Weights of a small image captioner: decoder activation squared_relu.
Rows from block 7 of the text decoder of a small image captioner, named by matrix and row number. Rows with one number belong to one neuron. Each number is 500 + 25 x the weight over its row's rms, rounded and kept within 0 to 999. All counts start at 0. Numbers have three digits each.
After each neuron's rows are labels from the 100 texts, of 14848, where the neuron reaches its highest value: "tokens" is the input token at the peak. Only what is clearly more common there than usual is listed. The data: made-up waving flags. In brackets: how many of the 100, against the usual share in percent.
# fc1: MLP up (decoder.blocks.7.mlp.fc1.weight, 256x128), inputs 0-127
# fc2: MLP down (decoder.blocks.7.mlp.fc2.weight, 128x256, transposed), outputs 0-127

fc1.38:504451520506557495503512505485531517542494480455440503513519520529554481472473524481485529546503509511476487516469502547527477494519501470520499512509468485547555523488533532495475489497522480517489490483504528499526517491503511505488520485478498466528472494460520503539457519480485459501465495455486491479494516507487503516558553506495448475488484522516509511461512495515502448483506
fc2.38:514475497483466515477491529494445514477539477534554487473505494479449476496503498546508489511472508475463499531523495521513497514522517566511555477484505485488446494482493508535505529519453496524486496541473493514499550522485487489495511492510513494498517499487486513476561493508520527516551496488469480477501486510518546461476511495534503554528468489499446528508510484534500531483487
tokens: "teal" (35 vs 1.8); "red" (26 vs 1.7); "grey" (12 vs 1.8); "green" (8 vs 1.7)

fc1.91:544514488517538467484512501488475498476497517519485565472484496531483511449468475466491551478516483509538517510528502494469492480515522476461485537541474496528530480514495482506544474528471454485498465503480518492514491528490475449510487523509476457510513498499520546483491497490520467464544501479488461500522519468470508503562535484505500506457528492525494496508468506502513511552480
fc2.91:476500516483472511500506467471471523512484503522542487503493540483457489530533496522491494506503489509468517477467512479505496492486503505506483473443529510479494509507461527490553494473513517502489522472481501512481513446502464554539502492485521526496509487514465512539516502513476504480495572486502466480426477508550556501499526507470495541523485499495513517479495497474500473421521
tokens: "and" (95 vs 7.1)

fc1.107:507554543485477497527497503497504481487505530477467519558527509503466506529505463495511524461529448442500483512488518459475520480533523481471510511506463475499481466525482521487509470523480529474461450500487486536460493496523486511508515496527490532513500488501526536464553511463521514520530491524498495494527490492509540516510493510536514478496473451473524546474528480498528453487509
fc2.107:540498489494489482485502505516494531526491477507482457496517462511509494486491499508507486529464559531498593499532502486504485481485485508482473493466518511464509528479524502551476479463531490475522518496503529511535484522469497504527461495475524473486500505445451500503513491487462489476562486481479509521460459528449470490498485475498494498533490493538514461518466521538519529498488
tokens: "teal" (26 vs 1.8); "grey" (26 vs 1.8); "green" (19 vs 1.7); "orange" (19 vs 1.7)

fc1.73:455491538482491519499496521528542476494506431491512498492477492439488481512499505502494510499521534513507496518541519521499513482518514510514515507489497476552518551461540495505516497464533496503494499470474488524473559518562476523464505533537461497469481472507497441485488503474458491519478515484568487495478512538498482502509473494460518540478478511497500465510484516538508480496500
fc2.73:548533520518497482509493490491416507503489491491490514458523457549509455486504489466509522483470470493489494497494495507510479499517536475527494501485541532473485456512474502459494513521485505506501480518490508479494457524443527496546478489496538510505503496467525518500479547477546542451529469508491500512480524504497512469513482519568506496543462504503507535526490483518476504537478
tokens: "corner" (97 vs 0.5)

fc1.214:524527495475470491499529494500479505516514488490523514511515501507461452473520493550509498493452455549512509525530502542493490465539508531512523520479493509474510522517475531448477455502460501511506468484491492502466544504521517483503547520488522499520499472543500479486470500541512508537488498524469452457524521434460477504480489511527484555508503451486511517462495504508497475528502
fc2.214:530537507454539514515495469501563489522493511473475490495483492518526498503479496496531533507535561450538508457466503493490470542478477484493487498507461492523479516500501518552558564504517510500473498518499518486520479503503486515502518494507496479501470545438524525484499477542473493476494490498505499564522504533499498453508486461494508494504526550477487479475494499514508471471497
tokens: "and" (100 vs 7.1)

fc1.1:462533473509473469507508484462516511505506519519523500530499476491512449484525473514490487539485490522480484499451508505536490459507478540491539521535549477518448487518478499487487517491516472456508529508474483485508492472469548495498445536491566461501497496490538505508504483521498476475512500503482494500479562516460512494506496567521486479536510486560494511498504513482517476530505
fc2.1:491507486490463485479509525522539513516497480509494509520512457519508471484489494532501509509509487495508495515488543508545499473512517530468482494516504476529466522517525535531518569489468508494513531479487468506521449487461522480471483518517530483477449497475469501523497473489570521463485517462480476444508536514477513493489495517556485502505498488536475525477515525494529498566455
tokens: "and" (53 vs 7.1); "a" (47 vs 3.6)

fc1.194:507483577456486467515513511511486478501539520507499516496488513513465525479492530529491476549473521519478518465522495517540551492477515555499492484512486487492514479443535463492490490482528465526533520499502458515473460469506452503498499494525446515460515513494529484523507475528516503503533497539486506500569507501521507452533503493483512507487501506496492514490511498445538519481492
fc2.194:515455478491510488513495486521569508521458495491481470524467478469541468505499472494511526494517507461484477509506510482448454495491497486491483529499483514520433473548473527518478473542491509518498484485472531518548497488504510482529545503540525476517473469474517528471524507470490471506477520477495455519465513459467511483474462522510492484507492510486501474526494472466448482518513
tokens: "three" (100 vs 1)

fc1.223:494532520476449489516465532484509504478524487470487516465497531471469523499501513500512489537542468477507515490512475534485517498508486497501492525487512520457482531525550472489493493491512465438516501512519465471522507503509515473539528493490485475542536446502533473469503510486474474514537485443476480527485487522499518477520492509496546475514487504477500529475582500528534539524499
fc2.223:499472479521526488524557492494500516489528481533541496472469462513560440506498473446473505512490482513490484488473502480474522526488498455558507460453531503530549511494481516523517475508487477492491489522505523474543493506497533506510498517504520528499528532483499521498473478511512481501453465540534482554515450471502506470536498501469524519505493510502509492501453485469496493532526
tokens: "and" (50 vs 7.1); "purple" (11 vs 1.7)

fc1.209:535499472485507487527499528464520464525507533510449462508510510516508490510529533504488510490511528520484475495528487450490514518496530549528507494548493521482509456545525473487464515483512577496517448453526518498495508500528479499493535474446437502497480491492515471541514523501480475520525472505516500479499479463526537527516498497526526481492480496534494472530497532460494497483522
fc2.209:473477500494462473493493497509452537507497484520484479526503460513471509512490504510492488524423497533494511527468456523502481515455499438511527478428527483460476489486501521531470477506484512445482499533520503506524486509513520487473487525517560515512540495517493544530472472510516492469529528461519506500514478529515469507527503525503509481501532508511520457502492518538521516528473
tokens: "a" (47 vs 3.6); "and" (20 vs 7.1)

fc1.2:476465511487528500483469498492498482486506513539497487477482499502518525491514491527499491558504540496500509470514509531530505501465522550510471539479497495484499470450550470512490516483481483478523457474498453456532501509564481518522465510483509458478545486508515528490513507545476487540475495534479429528514523505451517455501476471474498475498507519483511546506473487505518494490488
fc2.2:447472514504506501552541494564454534515460485492468481493520521517509460500515486502520490487488485476511489499481524499466496498473512474510495464504494477502463548541499544493517504513541488476500484535512563452523535523484505455531509527466499515486520479508465496504516512481480541444523521448506525477470516523503501523488514525478495517510484507451493471518482477502480462492510
tokens: "three" (100 vs 1)

fc1.83:524524514448495482483501530503557480479503473498483512485554524479514496520494562462521482515483478466512456521497463522504511506545528533495513521501538512489471499506479522523519498539493529510535510478466517448537490493483506500532497494500476456458511519520480518504501518525457561487489467481483489512436498514477494489478479496540470554493482481481476496517500481503552503489514
fc2.83:497504496495525472522530515507508473493554467479536469462489508529500527503462500524477476508459444462523499519490497491543521540525514457539509514505531515521535471541507466474501496505513511520487517481416484464510447465559519487511536486506498517487494510518515457542485525503479497472518484452515484509507521495477523525480507488512534506514477525522491483486511497479531487495536
tokens: "and" (62 vs 7.1); "a" (14 vs 3.6)

fc1.222:521492495484497479505524503514500471500551491499539480475529488487508506474484522479466481501489493497523485538506476461520536486491519499528527514491510504459462490490500497519537512522539539488493543531531500425535469475508498501536512476482460500475504524493505515481496562468455527470502487498516477521470533526471500487509499492516536542521498552533516505471498437448546492481493
fc2.222:478528493483524486486534543538482493493475468485516496466538515487550522511479532510502505458476536484471500482510479463522527522525539524499557519523509487507518556535483487512494440574482561489529514455487497502522480460545489463541515476486502505498467497521492499496476478508463516501533507514482473475480528512501503522499520495482485525471491504474487490496537489510520532526513
tokens: "and" (47 vs 7.1); "," (46 vs 21.1)

fc1.224:549490532508467473499468487444491501559472484486510493482533481522499498491491477480476500504538538468479511490561514483555517477472505541538478544508479462505484452496526516502493445489513502517473442494500482482525483530536476500484482524468489485502563506512512502510481500522471479525485506533490466507508539497475529471506522502499496486505465514506523451508515483537511511514528
fc2.224:506475528475491490535496488472480513551497545482524484485527498480496525490517494482506493502507492475512497498535510502454533507491484442446473434524507545500510514462456473519519504483531550519484530516536504489520515514495554509548479492529485503478434454462463497481478485523519488521503494494518509464520473482529478520557492514495513509505514537497488490522534517489484478467498
tokens: "three" (100 vs 1)

fc1.143:490478503499502530534496520513533480492487503535491519508479508489527473454524561503460470535509518529511501465539533514493531502551523477514487479492502498517506541479517481469495486460523507550481510493475484477472473535487561459480480510488512507489488474529549488512491481511477507480489466482527531447437467495496518498541548503469471532499467473486498469482486530519499521507509
fc2.143:488489528500524523517468528495533474503460504540513501510484475498522424475497505497451467505517530497508503470529517452482537514537506497528490503477525503547478546471506472470528474498492494531493479505481523503481500551458537488464476505507530517476492484521561507509497475503441533488507452468522515489485470481505520511530541514472465510506465518515515490487519506542517516496474
tokens: "corner" (100 vs 0.5)

fc1.61:494527508464524485503515525507509474455536476493512485472548498504532506504492518490498468502446482464515485504519483479529504530488531511512542525505540526488509492492513502518519509532505524496478495468447493462521476490518492487536508479494463487463500499518481498513494567497472567450484473475497486519466520530484474531466475485494498582495515512536483503477536482504552492506533
fc2.61:484495542460541505478529548491540468506533490493493525468519532493479521498504521502519502517457442505515455510493500498478535498557515500499477516500528509536477504465495527497521485513502511498536487468487502498531459487524495487521488500484461460439496496526500519492472535515444537487471479535480496499465512498522471529516469484545508515484481508475518522504568470482520514500545
tokens: "and" (48 vs 7.1); "a" (36 vs 3.6)

fc1.144:528514473496528458484513499469494505497462543455512483463489504503468502536502549484497500502526487528480486465512501449506508527490493533497503519523466481492456501538507517520505470482485501538548461547514495478524520491429502482525520546516497534529506470513461537503498505515508474526487453466526499537469533556513511473475470463504511520504526483503487471510505456498502519503479
fc2.144:523527489522498507543493503528494499450483546540495492505515483539535481500515491495503496519502516469553553507492486497519501492507523445509488468501459547547535539422510492479484521523496524511520509437464480511525503499512486510476480489486516494495520511500474497508499500480509496525497520555493496499472481431493504513487521533499463462500488486527506520480441535515513487500541
tokens: "," (100 vs 21.1)

fc1.219:514480507473482493525507519515577491525474481489492480526506534466518497474513449505515531493485510530469499443479483504492511493459520502506465557488495528489489493448500522478513523503489505545527506470490495502541471518494494532527438538472498518443498474496509466487486506520491490546511470528497486549511507525486547453514481509498538491494493499530505471520544494473537502509484
fc2.219:479508497509492479502465453498492518519483471482452494493474504571511494476505488463514477460510511515526485487530467484513562430521476472549507516506481519474495487513453529491500529492546462516475510525490493536474469480510481480548536494491509507449484539511485500494488495516510499507494481505465538536503481489494482504528530499507484533493523489554494516509519459532461533490525
tokens: "three" (79 vs 1)

fc1.54:498480499514430521483529477493512465491497526532514511491522516495528485478467517507508484534506521496512514516507488484511551494504525493496490529463471503472505511517477520485468505508494512560519511519506498463483559478482521518512477442538486517526514495533527473486484505459484499521538499491502513516502557529537495480509514480460473423551540523531474465526509466494466506477500
fc2.54:497454463523499577513509482506518497502501485514495508485513472541499540498495497497488508495508526476500503480514515512469470510510517498463501484503517495521480459504560510542469491454467531507471481521461515473555470550485490482525510512478497429471501526497471471497483540478499483514494496459490542572503498514525492507500506512487480516481511555480471505504523482476495501552525
tokens: "a" (100 vs 3.6)

fc1.248:484473495497518548505502519492517481501524564522450514460463526467517521500540477506503530475509509498529500503507516480503499489527493491502512507505478474497487552404525512501473524488483469520516469507494479446520544536503496504486456509460514467487533515463520480509500453523470509522469461532503429510519508546478511503467488488479490495499497502509511493507495499479517484539480
fc2.248:448482503554508472531493501524484490506495483508498474488511556485449451491541527536516479489518503484445511508493502493488485524486510499480478495501511519481488503530465499495514511480557521457528485492512552459506507496532502549483525530497524494509500497520482508521500550536527523409504484474505545499469521525496473491519477545491483512511486474445504498526510494480514498481517
tokens: "three" (100 vs 1)

fc1.183:541494517527487497496530495436548492530522511499509469515530518510493520505542500478469467507475501515510499506495510488497487461544476520526488542526531488530470527490513477504538504516492530470486480493530511475492503503544478523523530453458424496499456506524510475508483504517494554500514502534505486525450478520516489528474543479525508541462524499504525516489472546488461480512492
fc2.183:474520454475536484514493473559507501487501444493484520483495524488537500482484507552469512519498520496506510530522508477490534522477487496497496514487500527520504517518504525499454497480504484477520518495477495484469454496519484465498497480504493477476477555449500509477524500463502441476459507451525502500516568525504521513468477502508510506520481459519495449524517534482537547489449
tokens: "teal" (44 vs 1.8); "red" (17 vs 1.7); "white" (11 vs 1.7); "pink" (10 vs 1.7)

fc1.142:488471513486510478480526507558487480498500554546502480511504539494500469480502487552516492513502516499478508453505521540533470520451517543509492544484517497468480514433540511480509511503479468479559467477487522462538516520509520508513469507464504460496546471511474537490548508501471519512526497516498487502493502539491510524490485504456511470490484510499494506508444500524532476475486
fc2.142:491477504504495499488513510518465464502478518500491474508520526487504492482492498540521497527481525484488476452500515559517470499452556534483514533476509483469504530462563503474511506497481461501526502458505540500537510523523528506509478494481492458468548481481449537512534501523483540472505518491503494525497536555497510524469480495466516490506466513470498503496443496522534470482465
tokens: "three" (100 vs 1)

fc1.169:525534490523480476475516450494530495544463490514502489450517483497537533523510490519478470528496511527501489462452512501491527473492482486539460519497520484514495542512522534497491501498509459486494450514519490487488514551548509498496485539490459503484445511505548468504498531512480526478531539476527489509481471505557497525450517486512510488451509473519474480465485525478519518511476
fc2.169:528488488466518502479499490516548443511499484498542485477503526497524583501467508498513500501492506492536506515491519479460503459513448513524498531488505506482478527483536498518507509481500430472482467506469517466482503522532487545484469499507486523499482520492524460494526513551511506548518539478543509488499520492525517560472522512540497489494525499499481487502546534471539514506486
tokens: "teal" (29 vs 1.8); "pink" (17 vs 1.7); "red" (9 vs 1.7); "brown" (8 vs 1.7)